A small sound classifier, trained from scratch.
Training: cautious_adamw at rate 0.0011, 20000 steps.
Rows from block 3 of a small sound classifier, named by matrix and row number. Rows with one number belong to one neuron. Each number is 500 + 25 x the weight over its row's rms, rounded and kept within 0 to 999. All counts start at 0. Numbers have three digits each. After the name is the row's rms in percent of the matrix's.
After each neuron's rows are labels from the 100 clips, of 14976, where the neuron reaches its largest size: "strongest on" is what is common among them. Only what is clearly more common there than usual is listed. The data: short made-up English sentences, spoken by a formant synthesiser in many voices. In brackets: how many of the 100.
# u: gMLP up (value half) (model.blocks.3.mixer.u.weight, 512x256), inputs 172-255
# v: gMLP up (gate half) (model.blocks.3.mixer.v.weight, 512x256), inputs 172-255
# out: gMLP down (model.blocks.3.mixer.out.weight, 256x512, transposed), outputs 172-255

u.388 112:460510424457464546505522492537490508504527485526507529532491491536531499519511438500499508464443501499510534489481518503503477522501511506513521522518513496519515505463507517504506469511472506507515488523502532493520484500484529534547499475522494509448
v.388 133:503494485481447475476522498510449480539514525524493527504456497525501524514534502486451496474516490466533507486540491453540548473481497503507536473491481547523500525478546517484531532528545505504523562510487508490467478474494525541475519508440519506513
out.388 133:504502489509483500499483518493463508497494534487465467509499518500470509466517505512541487525517522518512465477518468481495550481502466549474453512517523490547507547496558551491522530481532485492550530471500441506507543508542465486482514489507515494502
strongest on: intonation: flat (75); /p/ (61); sentence kind: request (46); "please" (45)

u.431 118:515484487503470513450498536492487513506496473521515538555483472480521526510466448486468515481498514474496451509515491499516518528556505519464502511523499522502549495474516470526501513519478502545488503452448480521529466517476482550546472494497479501487
v.431 150:533477493473490491465496518471503440523509481514517521531472484506484496493470482477461495492527534506490454482534473495497544521525482527463483528507470546506542524492525468514539511518506517536507504513442464533556469488478491506527498501474496488507
out.431 145:483535432481527514538561489520509482526527525547496472505496518507468504508515476518499469469502564577506510522493492475499484503483465500487505551509474506518498518474524487535515473503494528489500520511471491503520523486516511486517514527482495498511
strongest on: intonation: falling (77); reverberation (62)

u.250 107:508506508495542512536549485529506525495487559483545491472513523470475441485509497540501480501465552524510477537489546558488492531498483493492493518482515480516501493511534516509504464482539482497483450509475497499495516504509542515524519504468495490510
v.250 105:479537519507484501497495500523545492521441466482504529537516491499503448431493491521513458529508462484432488530462502527509497499479502508503453456501524501470529471467446511501531510539495490492520488492499465500503501520533498461481483488482474483451
out.250 109:469461520506509531503470545457492496453520466527498499519494487495521509512482484457538530513478460446532513479543494510492475489548495512481480496539504509508529501481498534481463506483468481544500490476506513533509498500467497505516468487555535476515
strongest on: /ɝ/ (76); "her" (32); whispered (27)

u.200 097:473485478516500543506507522525513509518499482484513475552523498462536524517488452518498507523456519504491505511502509501521433496545526517473461525548461485489543472469480482504496478498498529541472479505472493532542516493466498515535457480501481509483
v.200 126:514503455458465514474535514501500496542482521521481535524474510548518454480483474480508497466510526526454466482519471519481546483500527510487473513478492539512514495480527500501528524532550469515521511508496474494497479498523468507492520500475509506492
out.200 100:476496487500522530497475497489513531476532512519477496483502511484484495564490515485565555464473511491506526458505506491464486506491433476538499506499521527522500523525491517471463451428512511500521504477498497479502505499485478532488487517545501503527
strongest on: intonation: falling (53)

u.115 092:480503453494454564496512519508447497511530480572486522536477501515510521507521466489540516468465493458503519488533485485516508526500517498507529529558501539487527509464503489494488500507496490522524514460489506490499482511466514540516493480507485525489
v.115 065:484522486508450510505536494511485523526497496499494513530518482499489498474506473515532477484494497501490478511475545527542515489513500494502527490541493476492504475422537492501548500516479500507512506510469457505500507523517515517509504494447483460449
out.115 099:525475525502477567509520533466451528481503499523496481533500506467505529514517489476480503519480508465497509491496501508515486514532486502489517497563488520528516513463527501500486537517493496543528508465511523502468508474499519494524506467490511500504
strongest on: voice: high voice (61); intonation: falling (54)

u.481 101:508521474474474536496525486516482485522492466515489489541510502500506485465501459516526509473462502485444502516500519528519495532491514499499545508544481534484540477456497469502488498525475508521499489507501460500493509503510510525512492486491447494449
v.481 063:475524489508478532503524516538462511542493520506500519522504494509482475471519456513512467475462516482480497516490554531516510490507478489515522493525502483497505477412525513501543490518507489508506489497483484504497507510524512512512507500457491490445
out.481 074:502504481501551514497518504469503488494497494555468531522470528502495474500514505473522491460486522467474531485506495531471490524497501504512547502520497535499525524496466481491465471473496507500535480497526486487498509472456500478495476507502514508516
strongest on: voice: child-like voice (59); intonation: rise then fall (52)

u.355 079:458521493519492544498502518489509489484507498484494535509508500498499470475505464511564469478476519522493477525478505515486469479489467503529494509540530525514541520455507513500481507482494494507546509479533500458471531533507565464510486473510482509467
v.355 059:433513490500493539512520525580490530525488530519491517521514504508484479493502461503551492495448525487495491508499531538498490498510463487505510503508502494479508444447528512499496485505533498524515462484499494506493490514528486494514501503508475482426
out.355 073:520516437489513528471506468481498474448525484490453503514510507544512547509519496513550463493490516555496509507462473528493508499481494513508452501551505485502494531479516494532474479489483509474530498512517459465523566532554513494500526485516482516530
strongest on: voice: high voice (58); intonation: rise then fall (55); /u/ (53)

u.289 092:496503493510456559545493521569472510567479526502547464514525483469522483502498468495494498512494521486476504504512557523483490480502521503494475518502488489503479512479526545504529488544475473512526450532465500536497510499543520459497529489495530510440
v.289 069:485472490519466518518534499525477510528474509496492499520509488463486469447520470515519457500473503468499523509506555523521476494559486492494500491538494505499525491432506493503539486508492514539517488515500491526520514523507521509490465512463496462442
out.289 093:462516531505519520512481525516503536464566561523505514491510524525497540525531456467539509494480507489509518492522491467467485496488496479512522493475543492540485466489497553455487501479514495492468513497511549505488515501509466471487483478534521493514
strongest on: intonation: flat (74); reverberation (52)

u.34 092:474532458466487537505522503543503516529484503517501514527513482504513462464521442520520489464474511505467477510506549536514493525496508494529526520535490517471530492450517490502509484530484497521503463489478480502511495509514500517522497509492478489432
v.34 067:483509500516458515506540522532503507537475507504502505524507490481463507452509468515512477491494500482494480509503534524541497491520461488505499489554502492512514477410529493501516508533503517515506515489487465508499499515516510501515486481452489485460
out.34 057:485510440482519530525548470498528486529497480537471507516485518502503457518532512538513495456460517539475529507483548558496465519529511511538534529511438511479507510466518467519514451479498527481525423549492470510549477487485523500521507527477505500498
strongest on: /ɝ/ (79); reverberation (63); intonation: rise then fall (51); "every" (33)

u.498 115:514550470518443489495539522516512521574451531500505536520501497490490474466498476541465472493493513537432465523477543520511502518497488490507497511486499489516496507476498489513534490503523483485513495490491454498498514495495485518522512505467461452453
v.498 087:479524522543468501496520495564474493495446473480482519528524492480462459437495477508499469523476481458431496513483537544506520486485473491526493467547509497506521496436490502499504517551491524499506493511487452498494488514526542487500505491462472501446
out.498 090:490518527504537526471485530481514517457476471545494535534520531496457495488517466501527489498474497449476488523485487538475479555477491524499533500525510508465497481471516507521484492459452542511511476483537508452480495561496527502533513470504479495498
strongest on: intonation: rising (100); reverberation (57)

u.500 081:437500506511455529505510535519439479526508481527485495510492501520473521461514462522541507490449499482522499522550542508509474499521469492515512509565519494515538531439513493509476496508468530512513507484484496505482509500490552513538512460530483533461
v.500 062:472494495500479529501526492537480504542470504502495499536508492504502470474514463516527482484466516459465492511487536532529490491540496482519521489532492486485515464422518510500534480514480510525507489490473471514501485519529526504506499500478498483437
out.500 083:484505456442517550517563528497509522510517523537480506525502517508511510522534481472534513475456566543475514476502464514498467505506491497520522553528477537550516497471528512478480500501529493527512489511525503496502507460496494489512479497527522553549
strongest on: voice: high voice (74)

u.35 084:428546492488475510487464486545504583496508484511515568496489466515487459505459437489525484465465456485526520512506496517482484523462515510558493454518533504525508501467507530481479493515465496490511500477506552481477443533501523540507468457522467497462
v.35 056:468488495481512530499482509525497507523502512538525502515498489496471514483525443510518475492485500467528511504510533508523480549499480488532545499518483517447528473454525522508493491497494507543522514479456484515491499542489502523499500481463495505476
out.35 085:488483558502466495533483514509464524520499520474516507490498489516477478493509467478514448502499508499515480498510487506505559501522460488495460526503529520516511554488527549474518524538518488513556502516476486530517530503548526509513509487479542544459
strongest on: /z/ (77); "is" (31)

u.288 109:533489485459546521493506475462508497482479481483486475507499481510552462496464502503540498496500557530473457501465475551480507504511533493494473562512470495466506456523524507514497483494465483502468463496487461494536517519527501517511524520512508530521
v.288 133:508524509493500499494491484507529497480500464469510507530519523517521457447450500535505466547521461506484463522463478492476519474487499550489476476464494495513505505500453519495559525513514451493525482523493496508492508472540460463501488512476481444463
out.288 144:478496525551508497505476534464505523476511489542493465495477469491481498478494528481525521514503489494511497508556485505509501482497489468490478485529521540552516493529509507476431536509496510497478500455526483486516517435472536498528448476519509535520
strongest on: whispered (31)

u.142 107:443486488497469513493486500533461528522536520573510493513512500519510525493515474502492493486500448470525525495504493473517487511520478531477517446502509491526503515459498534507512499506535492518535541485463529526484477520465466549483482461488487454475
v.142 118:517492458484478496483516483501477519488473498501454536520481502531533481465495508477532475491526470498453493479469478484517536487502528511490532460471509521519500481459490490489529495545516465491500536518493494515496511485529453512462512504485484476511
out.142 119:529495495529481524518501501539488485540501489471522452521518452465522462485423500540500517509470504491485474547473504534507477548517488479458454529523492504510514509502540490534460459486489527513501483483463463519524523502519546503516468480500479482464
strongest on: whispered (49)

u.468 087:484541468493504515512524506530533500498487469481489505531518508480512483473508445534510487514485514515438496510475531531515486494486511492519517505500496481481504471443484481496522497555461490506484459508501479503523510507527487483498495502512485501445
v.468 074:482512489495489534503527561516505489553510530527500507529506485477474488479535451509534459493494511498500477506527524516554506513502467488495521499552509497473508461432534506499498496509497502520497503477465508504506507536494480502510480489489492485481
out.468 063:529475470520486514491535476456555493472460476509486507502445476484508476517510543533502493510521508480479474498476516512517478509514488496517517525537521513451514513525473449517504483492481470471547478528519429492533528493492493528486474510485506509472
strongest on: intonation: rising (87); /tʃ/ (45)

u.143 092:477527453467487543492535504534493492546501499552497506525493494495519503463531440521516487479473495514480480502511548521526515526503513496513538504534496515487521488411508502505542507527523489517511473512464455506510510508497502531524504519465488498441
v.143 067:472517487502464535503526517535479510536490503506497515530509485496486475471508464513515473474468511474467491508487552539527483489522483488512516495542499484499516473417524506500529484524489503522506485498476474515506498512514513504515502494459489480445
out.143 065:515504443470537526499551482486526476467488495512476535515496544550525493506531497502513480468455515493494528486470534546503468515487571546539529511514467501466486460470507467507524479495519509495504436540503481489521488496489505502500518530482514497526
strongest on: /ɝ/ (76); /tʃ/ (42)

u.453 093:479534467468477537508511512534515526518490487497504522527506480509517476456512449527508482489478503512457479514502543536510477528497504492535513513536487513476536481443498489505510485522484499513498474499485472513524485506501489518514494499492473474433
v.453 065:496513485493461535505539513531492490553479510509504512522506486498473462454515466514527478478470530503478488509489540547535487503509470489499510507535503490505510475401528510501528490511493493514504480499492476501494509526511512500523498488468490487456
out.453 053:466502440493502522528518491496549503539507501559486508536464515524508492507519500509522481476462519542483514481492521542488486520531535525504505520541515522485508484447505470504517472480489495495528445509487447495536498512483497513501504502484507483511
strongest on: /n/ (86); /d/ (83); /ɝ/ (80); /b/ (68)

u.269 106:506478502477514507501516471507485530510480527555489521500484522495493486478484481481509504471457546481496458458505494523496527549550496519494524524518489520506543507497524490491509513512553536547489471478452493534542455497505513560502494498480513524503
v.269 129:505479467466504503489493502505478501543485527522504523516477508521519464476478463474475485454527523495483452490523479490487527494507532519494488518502485541477531514494506489496540545544556494536527510507444492528517481481513493520483490496471501505488
out.269 111:541531458491469527507534511463453498540493538550497485516498447503511516545509493499477454491516548574486502494519486476534522516476514483481495548528475514502509496487547502504494498524507505482484532514504475460481512473457503462491490500472496498529
strongest on: reverberation (71); intonation: falling (62)

u.220 098:507536458468489545495536510511492504521485485515493511529512489502513457471522455537528491473461508501443489514490533543512485532481498490522535524545478508487528483451521487504483489522473507511500471487497462492500502511501498515525487493509457495461
v.220 064:503500499505482525516534507508499504520470507506498507508499501500484454443516479505539480486471538518450460501481566555509499492517493490507500514535497489497513480448509507499538502523502485519501468504488469514501515508520514489520507504460501485468
out.220 071:483499450490513514505550489487503462521504488553481518514488524527466468493534488508506495448454523528481544497500530552483490537513486490516557505510464509463516513461523478513501469483483545500524459531510470511513496513487543509523509543497519506492
strongest on: voice: child-like voice (67); intonation: rise then fall (50)

u.490 080:481492490515467469521525503514465518562484548513514476442475454489473482477485501513480480515524531507512475548530539519501524490505477473488465493490520519516517514516544499512521537530540478505491512512470426514474519465511506515502522532484511502486
v.490 062:486504498518480522506515503554472513550486475505500505500499483498485454453498469515509475473482480508481514516492540535518517503518481489509510479515459485489516490441509498501526494538484492511508483530483504516496488476523497502514496504455509482441
out.490 101:534492510556472490492461501447496549480498469510498542477467473523522504516479545502508509483523495514511535478489537503500472526512513473513509489505514472489459488510495500485488483479433475510491512470531499492483534519447524539524514498523491444486
strongest on: whispered (65)

u.240 092:479550467467494494476490547517476488497517454513494550521507496550506490494470425488504473462498473512518518519505494509489475541461506520507501530538516496484526512472539514498501487502437515499517506481489522484508462571509511526542494477519484523473
v.240 079:488493486500414493493508520489504501520507486527492546515441481498480475500497464483516508451522497523520485473535528504526537484496487484505459502503523541535504503460517495491517512518511459517514542499535498488478500499469479502518499490502504497498
out.240 115:525499563527527552532500560513490515486512536513507436485542498474510481506519479494526478537474531492473491510519504514484501494517482484488467532529502491563497506497507571498472504493508496511518497469491499515502539461515512438516506462482543545522
strongest on: intonation: falling (53)

u.85 104:503492503502471515508535510518487499522483511501506501552510497478514500475518463506506499504478486450488458503490514509531487492532492510482506490582493509504554506430494491507503524546502507547519518476459469510500502496516537527506480476469478515483
v.85 074:487507471503462534503525511526505512533504518511501499535502489484504502473507458522520467482498520493491489522504531512541479490524484488499494501525505492481523455407519502503538495510502491521495497488461463512510520525508503518499492486449485486463
out.85 083:520484487504503516503473524487522483502515513519495481465486479476502482580512550515493539516482495509495517520552523533508458510510471436544498503507500506528479499556504510510427473446479494479499484481527459490513516450442488531483473510555526506546
strongest on: /n/ (85); /d/ (80); intonation: rise then fall (63); /j/ (25)

u.230 102:528516518502487542521521510494517494498534463464534485512535485481522534512525483545473480516483512483513494506455537516506462514513480518479493539536475462477486512470498522511546479496445512494516486516470486503534517511517525482552523470473505482483
v.230 131:541479463476490502490514517515495495526478503488519510532494476495526476505460489486479490504524513507472461496507468514496521507521538524473451549495472533471528515486531462501548522540513490522513508514451444533547494463537488507518501491476484506504
out.230 127:485489518515535515531468491484500524453527509501487480491513516456511467475473518486540531518489454496483509533526506476505488489494503507497524465462506508557517497515493535475468528497534498487477502471551557490503467480465459475503449481547497496535
strongest on: intonation: falling (65); reverberation (63)

u.495 088:502505468501473529478512474522468508534463499510474542548505500535521479497514473491519471475464523489465453500491500530506500507527531488514524497544482516474562491455513468509518509526505496523500488480494476510521504524499484528480490524494456495446
v.495 067:499510475498481541511546496542502499514490510502501505512509491514474443471526464502545477457465542538457502507473534567510496501511472488496509530517511488478507481416520501501555473479503485524509459500473476513500525527527514502521520505473491516468
out.495 083:529480486500512553474484509494477513459483518510517501538492513492529486528485491479459514519467531431510504483519473530481474498527513526490496511531526502489515524507509503523483514505493504523536464475495484508500463472479542524509490467547507514492
strongest on: reverberation (53); intonation: rise then fall (52); voice: child-like voice (51)

u.313 105:517471537523513492511524478487462485483462565484458458501504537515478499464548507497494471508502554474460470499477529527473503457545488495488498475521487490521496511497504518507523551503532504523522506490461474545493518460528514520458502527454519500497
v.313 131:494502511503494467487518513498478484509521507514505520504462484496469526535527495483463497478509510468518521471541500473545563478474481476503502492473498502502478512510513527492499503495506511501490529518499539471496454498468520518514521538481552540508
out.313 120:524463514499518543474541501508477493473459475503478515512503486534530482479531480470508532513431522429474523484494507540492494501534540487500511516545470517518529499471529526498481524526505533549493475499500485528497482487520568533503522510498502556508
strongest on: /ɝ/ (75); reverberation (64); intonation: flat (62)

u.51 093:488501507492543549521515481531497491526497539499492494515540538510515433481514472499521462481461529487476520501465518545468484501516523509487528482497461489496513482471514524494517487478547536513515458538483501533509481482542529496488523522456502533492
v.51 097:484484545533470476523557517505484474494467478486495533503454472498456491475506483477488491490497505467466502457519570521525537500492480460493486498493522486511511510485517512493531493520476517511481495506518508492498469491515550519537529536479544509504
out.51 111:510506516501452506495502530512463498507497517442499492521515472539509489477503495494512531537500498473531503478535484499496541457490466509494457522537509522579524539470511548478493541503514493518524521521470479503507503456539525524500515464478535545530
strongest on: intonation: flat (52)

u.246 090:516538466470474565502509507513491501516502484528503494533520480507515453476500460525525504477457523505446490508480525543500479543476499496507548520533466516492519510456508511496501472513470513511507459500486483491498489508483518506526492479523473480450
v.246 066:492514495512463530507530523520495506514490489495504521545511480496469484461505460510508476489482503473483468506489533539527495489517469491500511502561499484504510484394516509501535494521475511515512490491471468506506501518515524512525498475458491490444
out.246 079:489499461505527531508567490502500466515497508543459512507491527545473460491525480528534479450447520549460531502484540547482489525522487476526535506500495491502484503454517505506506469486498535504522465533509455508486544507513521490516532538490516510491
strongest on: voice: child-like voice (58)

u.3 119:522549473526490504488522539519514520552472533516493520513489514476476472491486484548476461521499556537450447510484528538495493523489502493490490545490501474482493493490498487511536498503514460484511476487493428490503534518505470491511527523477471458466
v.3 090:468478535485486469506521498498470480519465493518498530479475494507451507484541467475506499468487516513493483467515545490542529501499482484534535495487531519488508492455525508498511531534507521528489533520495523497495465505485541506506525525465549519503
out.3 119:512508495464550489478503522487501467503485488534511540543495550496459516516503486480481512495481513439481500507504453517465486540479488547488526512503498539467522490494513482513479524496485540518502478479524524453497466535516511519491505496515456523490
strongest on: intonation: rising (98); reverberation (71)

u.361 094:495523478478482539495528495529504501539483495504492519535513494495509468473533451522529484476469531512437483511484536533514486510503507494512515500546489506464526456445498498505514495521489493520493470508501484495497507512508498500508492502479480498439
v.361 067:497513485489464526515535503529515506534478495504501506537503487484494470463510472517511490487490503493484468508501541538544467501518468484508512502549489505490520465416518501501526484519494514521491478494479475507505503512505517501522486491453482489463
out.361 064:521502459510508564504535510496539506533447497538493504523457503479539438494514507490525479518501530507454510475488504558491500505518509478484523515526501547490514490485488490509487466494491482513539446467501444495526504476505476490491496505465492534490
strongest on: /ɝ/ (81); /b/ (67); /tʃ/ (41); "every" (34)

u.136 097:511531475471484534503530485504502476525493490497509497527516503482511446491523460527512495503474542485449485511493518554507462522499522506511528526563488501481529471470493485509515480533475521506493479509471433507531496522499506517521482484507481485466
v.136 077:485497510487455452509522512526493506516480467508539505474469478498479491475505481486493515497483493516513496477530550517523540513496475471544479520501501505513513507496524517499493511542495513512482504530479511495511450513507525521515512506490535519500
out.136 075:554495493509544519510503510476486450487484487523464524507495538507456490523536504507499488479477530509466525502498513522457496537512459499504530514514495505478499500503549477511476478472500527495523455493544460495481538509495518478491520517511487493497
strongest on: voice: child-like voice (60); /tʃ/ (33); /dʒ/ (31)

u.1 085:501517463451492540496546482551495509535481537527495494510499514518521487480552445519503506468440526489465495498488528511504489515492520489556537510527479522482504480480500515506531504517532496516517490498460456496489489507505505513487501489482495485473
v.1 065:485503501513467523501524513540459514546485500499494530510488489498483470472511466508508484471462525467469490498489545540503504496508472484525530493540508492505508490428525525500526497534501517512518487502483485504494486507508529509512504496449514493430
out.1 077:514472496473529521505488503475510501441503503502487497530515558534475521521533497487532459497500482441523499476492474507479492509522478561492521486515509504432502487479508502501496520500503501523536489499485488529527496510525487511484476518491537472526
strongest on: intonation: flat (47); /tʃ/ (37)

u.66 084:466543511481455544492488535490469517492528490533499531495507497476487512513531483525519508472494482495546509510551504487529486493482471480588514490529521532516512523526484505492463522499527506513532521473522502471511481500454504502488456466513488501483
v.66 060:468494477508465550513526525537502539536483518544503509530500491495473496466508462497535501485484509496503473497502535536521500517545489500509518512526490513479521475448523514494537525512527484538516490489479489519505482513505482499512490499486484455431
out.66 090:538494527500481552491524542470459506467511493490497489545522517502496513526503489522500521518478511488502461507500465509502509515527499513506492513561535482538494496470545517527463554529490519507523507493546444483491557502510538478510507414533490510505
strongest on: /u/ (55); sentence kind: question (50); intonation: falling (48); "who" (33)

u.256 145:470526520545484488499496555553482477506458461488485481494513485473464495476479500532479507531479449505476510546513528519494481486479466470488463486493506473516463509506515512501486473515455511470528464483516476479467522481528528458551495490520493514466
v.256 142:525480457505483465503514482460502490498496546497454503478451524514533502528518544496471485471550516533492494488493491476494525472497532478500501481469482508499473491519518476491522547510539464496500510518542476495485526456501459519446530538496496508529
out.256 190:506521503517477492505505501521514523515514506531550492470491454500515520510487498528482523506497527531507474515518524519514492540492525473493471523500551466514459475508524490517506491495461491483457478482500480478484527529478537501560519470503483482473
strongest on: /u/ (71); sentence kind: question (68); "who" (67); voice: child-like voice (62)

u.309 102:502483506514491554538511517528469522506517534478543475493546506465541475507509509526486500513451498461524515528488557513507481493521522506492512516495468470494504516503503542514517499452511481501522480511479528539497476486510478513505493496507494449479
v.309 131:498467487506497506469508515541474507544430501526482503513469460504508441466455477463518493533514510475469469493528463518479539489513520509463439502494516539503526513507520486491511537541508470516518500467483442516498508492557459480492515494523485512468
out.309 109:484503510488532528523478510522488581489532566524533481515522548518460497494492487494514541479444510503509515502514511480468451503496454512511549520485465515556492508498545546478470496464546525504504503501492562491499479489453514493524493472501522494530
strongest on: /n/ (86); /ʃ/ (44); /tʃ/ (33); "every" (33)

u.279 091:471528472490484549503522504523482510528504485518495517523518486508514490464521447522530489461476498516466505511493545531524495523487504487529530503537485507480521483423524492504505490531488518512501484504491457503499490511497500502526503496493474473439
v.279 068:483515489500457536504533518540489507527485490499498519539512480493476490459506464509512479484478503475483481509484530539535499493510471490504507501546498491511511476394521506501532496522483508513509494486486469504504500517522517503522498478460486486447
out.279 054:462518456477516535514528503474541468513509506584502520516483520515499472514537472515498475467459552537494523484498527539479479522514497502517545517504477519479496503445509497531516467460510514494518454511510501497514479486448507507511480522483519499498
strongest on: /n/ (87); /d/ (81); /ɝ/ (79); reverberation (58)

u.203 116:468472496489472532525504511520529536509500535511503479539473488482510509499490447496490519495507551482494465507506505492490479487545487510484465555535548496542533511463528519487495482503500537545522537475452484527537476555490542502523485442494499519489
v.203 179:525526516463517532518503549488527488478528495469536469506533509480503495508507499555470480547498456517530495523516489492491500476485469533485486478482477480528493513512485552509514523484513491482527468531500520495498493471483495462523468493471524479503
out.203 132:462485487494512474563489465525547520529489527493524499466484504513545471491492500508498467525546494510511486466468507481492498481515535506501467490442518473472471503508455504487556487500510432482497505527493504532528483501510446483463523551489513475480
strongest on: intonation: falling (67); voice: high voice (59)

u.247 107:474488482486450533480506506499447480505541473544497501523494494510520512512481454484503535472466498482524503500528489475503502524515501512495523521555511534524540524470486492490476502520473515524518533488495509495496483504464525536514484466530469492468
v.247 076:493499493523482504510525511495504491513486500477495478550510483482493523492509472523526460511518506486489490525493509505531499475539480505450480481572519477496543476411521477504558523523496507519501518481479471518516534546532507496501485472445468484464
out.247 111:489473519487503543518514547473490518484544503510490458534502509471508519526512487467542505527495500509510499474547461484511469471528485501503498502549506527550531502474521535462469535507521503523516528471520517509498519464474509470517453450528530532538
strongest on: intonation: rise then fall (56)

u.59 082:470478491458494536516484526518480519511503557572502491503467519482482533509540467483486516512501526454534487476512510491502502555518478522476537511500485524485507487493551509495532523522528498529505499479465468507497459498488506521530510498487501464470
v.59 160:530526535494521531523501545484536495480514489469534483489520512477498488525507520540488497540503476501523489514506517497473491488497473520486485479474469474508475517534486551505509494458497488478513446521491519492508489478466506464524483508481531478522
out.59 106:457500503526484457473496503564531535505485524490520539486489538533466540451490495508449485511523456471512485512500506446493509499493486514523501432468557509515490510488463490497511505513546465481520542480500503493490492510530480556475482532482467491475
strongest on: voice: child-like voice (56)

u.102 094:520520488476465519515531479499494497512491498493511514526513470514489432443483458503538482489486493504474468499499545541511512507520498510482518499514480504487538507437490514499546508513494477522517473527472461509493501496513529500529515510477496475442
v.102 063:484520486505460548504529521537467507539496502512498495531508478487491499479513455512514473482471518478480496511486555527519507489525485486505508502548486482493509486416537513502538489510495490510520493477468456509503509516528512495512507489475507501444
out.102 090:505491478522517509511475488494507497509472504503462490484504495479496435481462546531559491511521489529458487515479484511482530497520474502507480484503537500484515509523514481496485512466524460470542496499522441503512550496512464487447489500509475471486
strongest on: /f/ (45)

u.22 096:448510496480486516496508467543440508497498481494480527512551516554522502474516456512525500491474463484492542510471507507530505484472553507522523467479498483474489493459493485496530506560516491494472507536496511497464462472528512518481516524484457475438
v.22 074:475505520509465460485543525520488481523457502477479512508486506503471528443532463509509464518515501468482485495502516495569545477483496490510494453517554488513502477438505492500522533543525525493496544515509455505503497513527535490500498523443508515478
out.22 088:506474497486554464491470499484499486478480527502488529505463513516486459499517485444519466487530471454510486447499471496466548522499493500483494473488529524462536508506481498468533487482516482538513486502497513512525478505543501519493497565493525521511
strongest on: intonation: flat (73); /b/ (66); /dʒ/ (32)

u.377 094:495540468482484551508518519529518520516504472506512532528495482484535494496526435532500489483455508499466485518509526528529460520468519491534518531533489503498531486448492501501495481534471503502502473501502473493523498507497497525537481485514475499464
v.377 099:511503461504468563499541494544454513528464519507462504496500474501518426511491494491543517507445552489453497485483487536477513479498543483506508535510515526535508490505530497500502493511531434495503472494489475493478527489525483492486516507539483520492
out.377 075:474505490512529512507519514508502506508528520537495539489489528527435507528547486510498480452464522480501527483505563531474474535516429475527538488511514489491481516476509503514504453438484537502529478489501473507490518537479527522526494518484500498485
strongest on: /z/ (76)

u.315 110:523485540473493448530497465460538508480495509498516504479480480513467504505466515478458520475547529550492488472484525508528476524483491479504527530459488515494461502524471444496494498494497514500451508517514533476472482507468527511503547529471528474507
v.315 112:534501496500530511457458499475439554492536527523519506489533497501532475521463507479494489460493501496515480503493471469455488516511526507511517496492484487498487522548531501511449492474525489501508525487466530503511494492495484538486509489537495513524
out.315 139:540473465482517517534516453459546500469480480477474488510511537503508465512511548496520526473500515509480518480484499534463463522533517523482495507508474518465514476522496463480502470454500536516489467511509510527533493505522476516492514524494504489567
strongest on: /n/ (85); voice: deep voice (75); number of words: 9 (26)

u.132 106:463513460455473526497518487517486524552510509531510542523501487523515488494515453513511487453485528493493500506514535518502497537509507496524529512500486524451524489452523503496530509510517507527501477509468484510514472511501499553517521525475492480442
v.132 247:527526519480531533517499543481531486468516480465531469502537510482510493508501505553477483556497468510518486519499503504480490490497470528479487485491471475516491518513479552514510505478499497483528453532489507498508502472490499461525482494477524472506
out.132 096:505520493491474495518537488546506526555503550515554525484485500532508500502516499533436520470487521528495501505487537488510464516492504495523529496468468470486464493478506489518523489477508503471494506507495516487487461497445514519520511502467487493497
strongest on: intonation: flat (68)

u.452 116:491482489471510477538523486520500502553469508505518515496477518531481471497535476486490489460506509484483520487485541532491499535497482485494508508470456501465468483465537530505557469483482514517492451530478517532509451515533496528490543531458526509491
v.452 076:488500492507432490504535519534486525524459482474496524535497460515483515458507484501495487479494476479484478497495533499547516486518469480499502476530490505521499489408523503501532504528480541515492527500480493505502477515517536519515506496449509490467
out.452 124:496476526516491556495497525452474496442537508500454460501532510470510516526533509495536507524475508483504521481510507499532494449513492501527529478524507486536505489509497527499467514490528508504521511479533527510482502458471512458473465472531534505518
strongest on: intonation: flat (95); "every" (34)

u.406 113:504530454469479521478521515496459533505483481497501568538515484524532487495497458514495475453478510474474496512506513536509473547487514500530549535518470503466521510444503491505510454513465531518494474498474497493517477520505520567536511507483464505472
v.406 115:523524521503501528523499529477526480489525462480552483497517488476490464510503497535458484527491458501544492516506556522495460505502455515477520486490454470484501519507474538502511494478470513496522451536512533497499494460465528486534477497488511462492
out.406 109:514506483447486514510533497547509499549509514487545489519524514471504501539476498515461533492473509531501494504500491503501453504510502505507523519511460489502516486498513469517514484509503540501498494511477517506529443498493516506511488468481472494498
strongest on: intonation: rise then fall (49); "is" (33)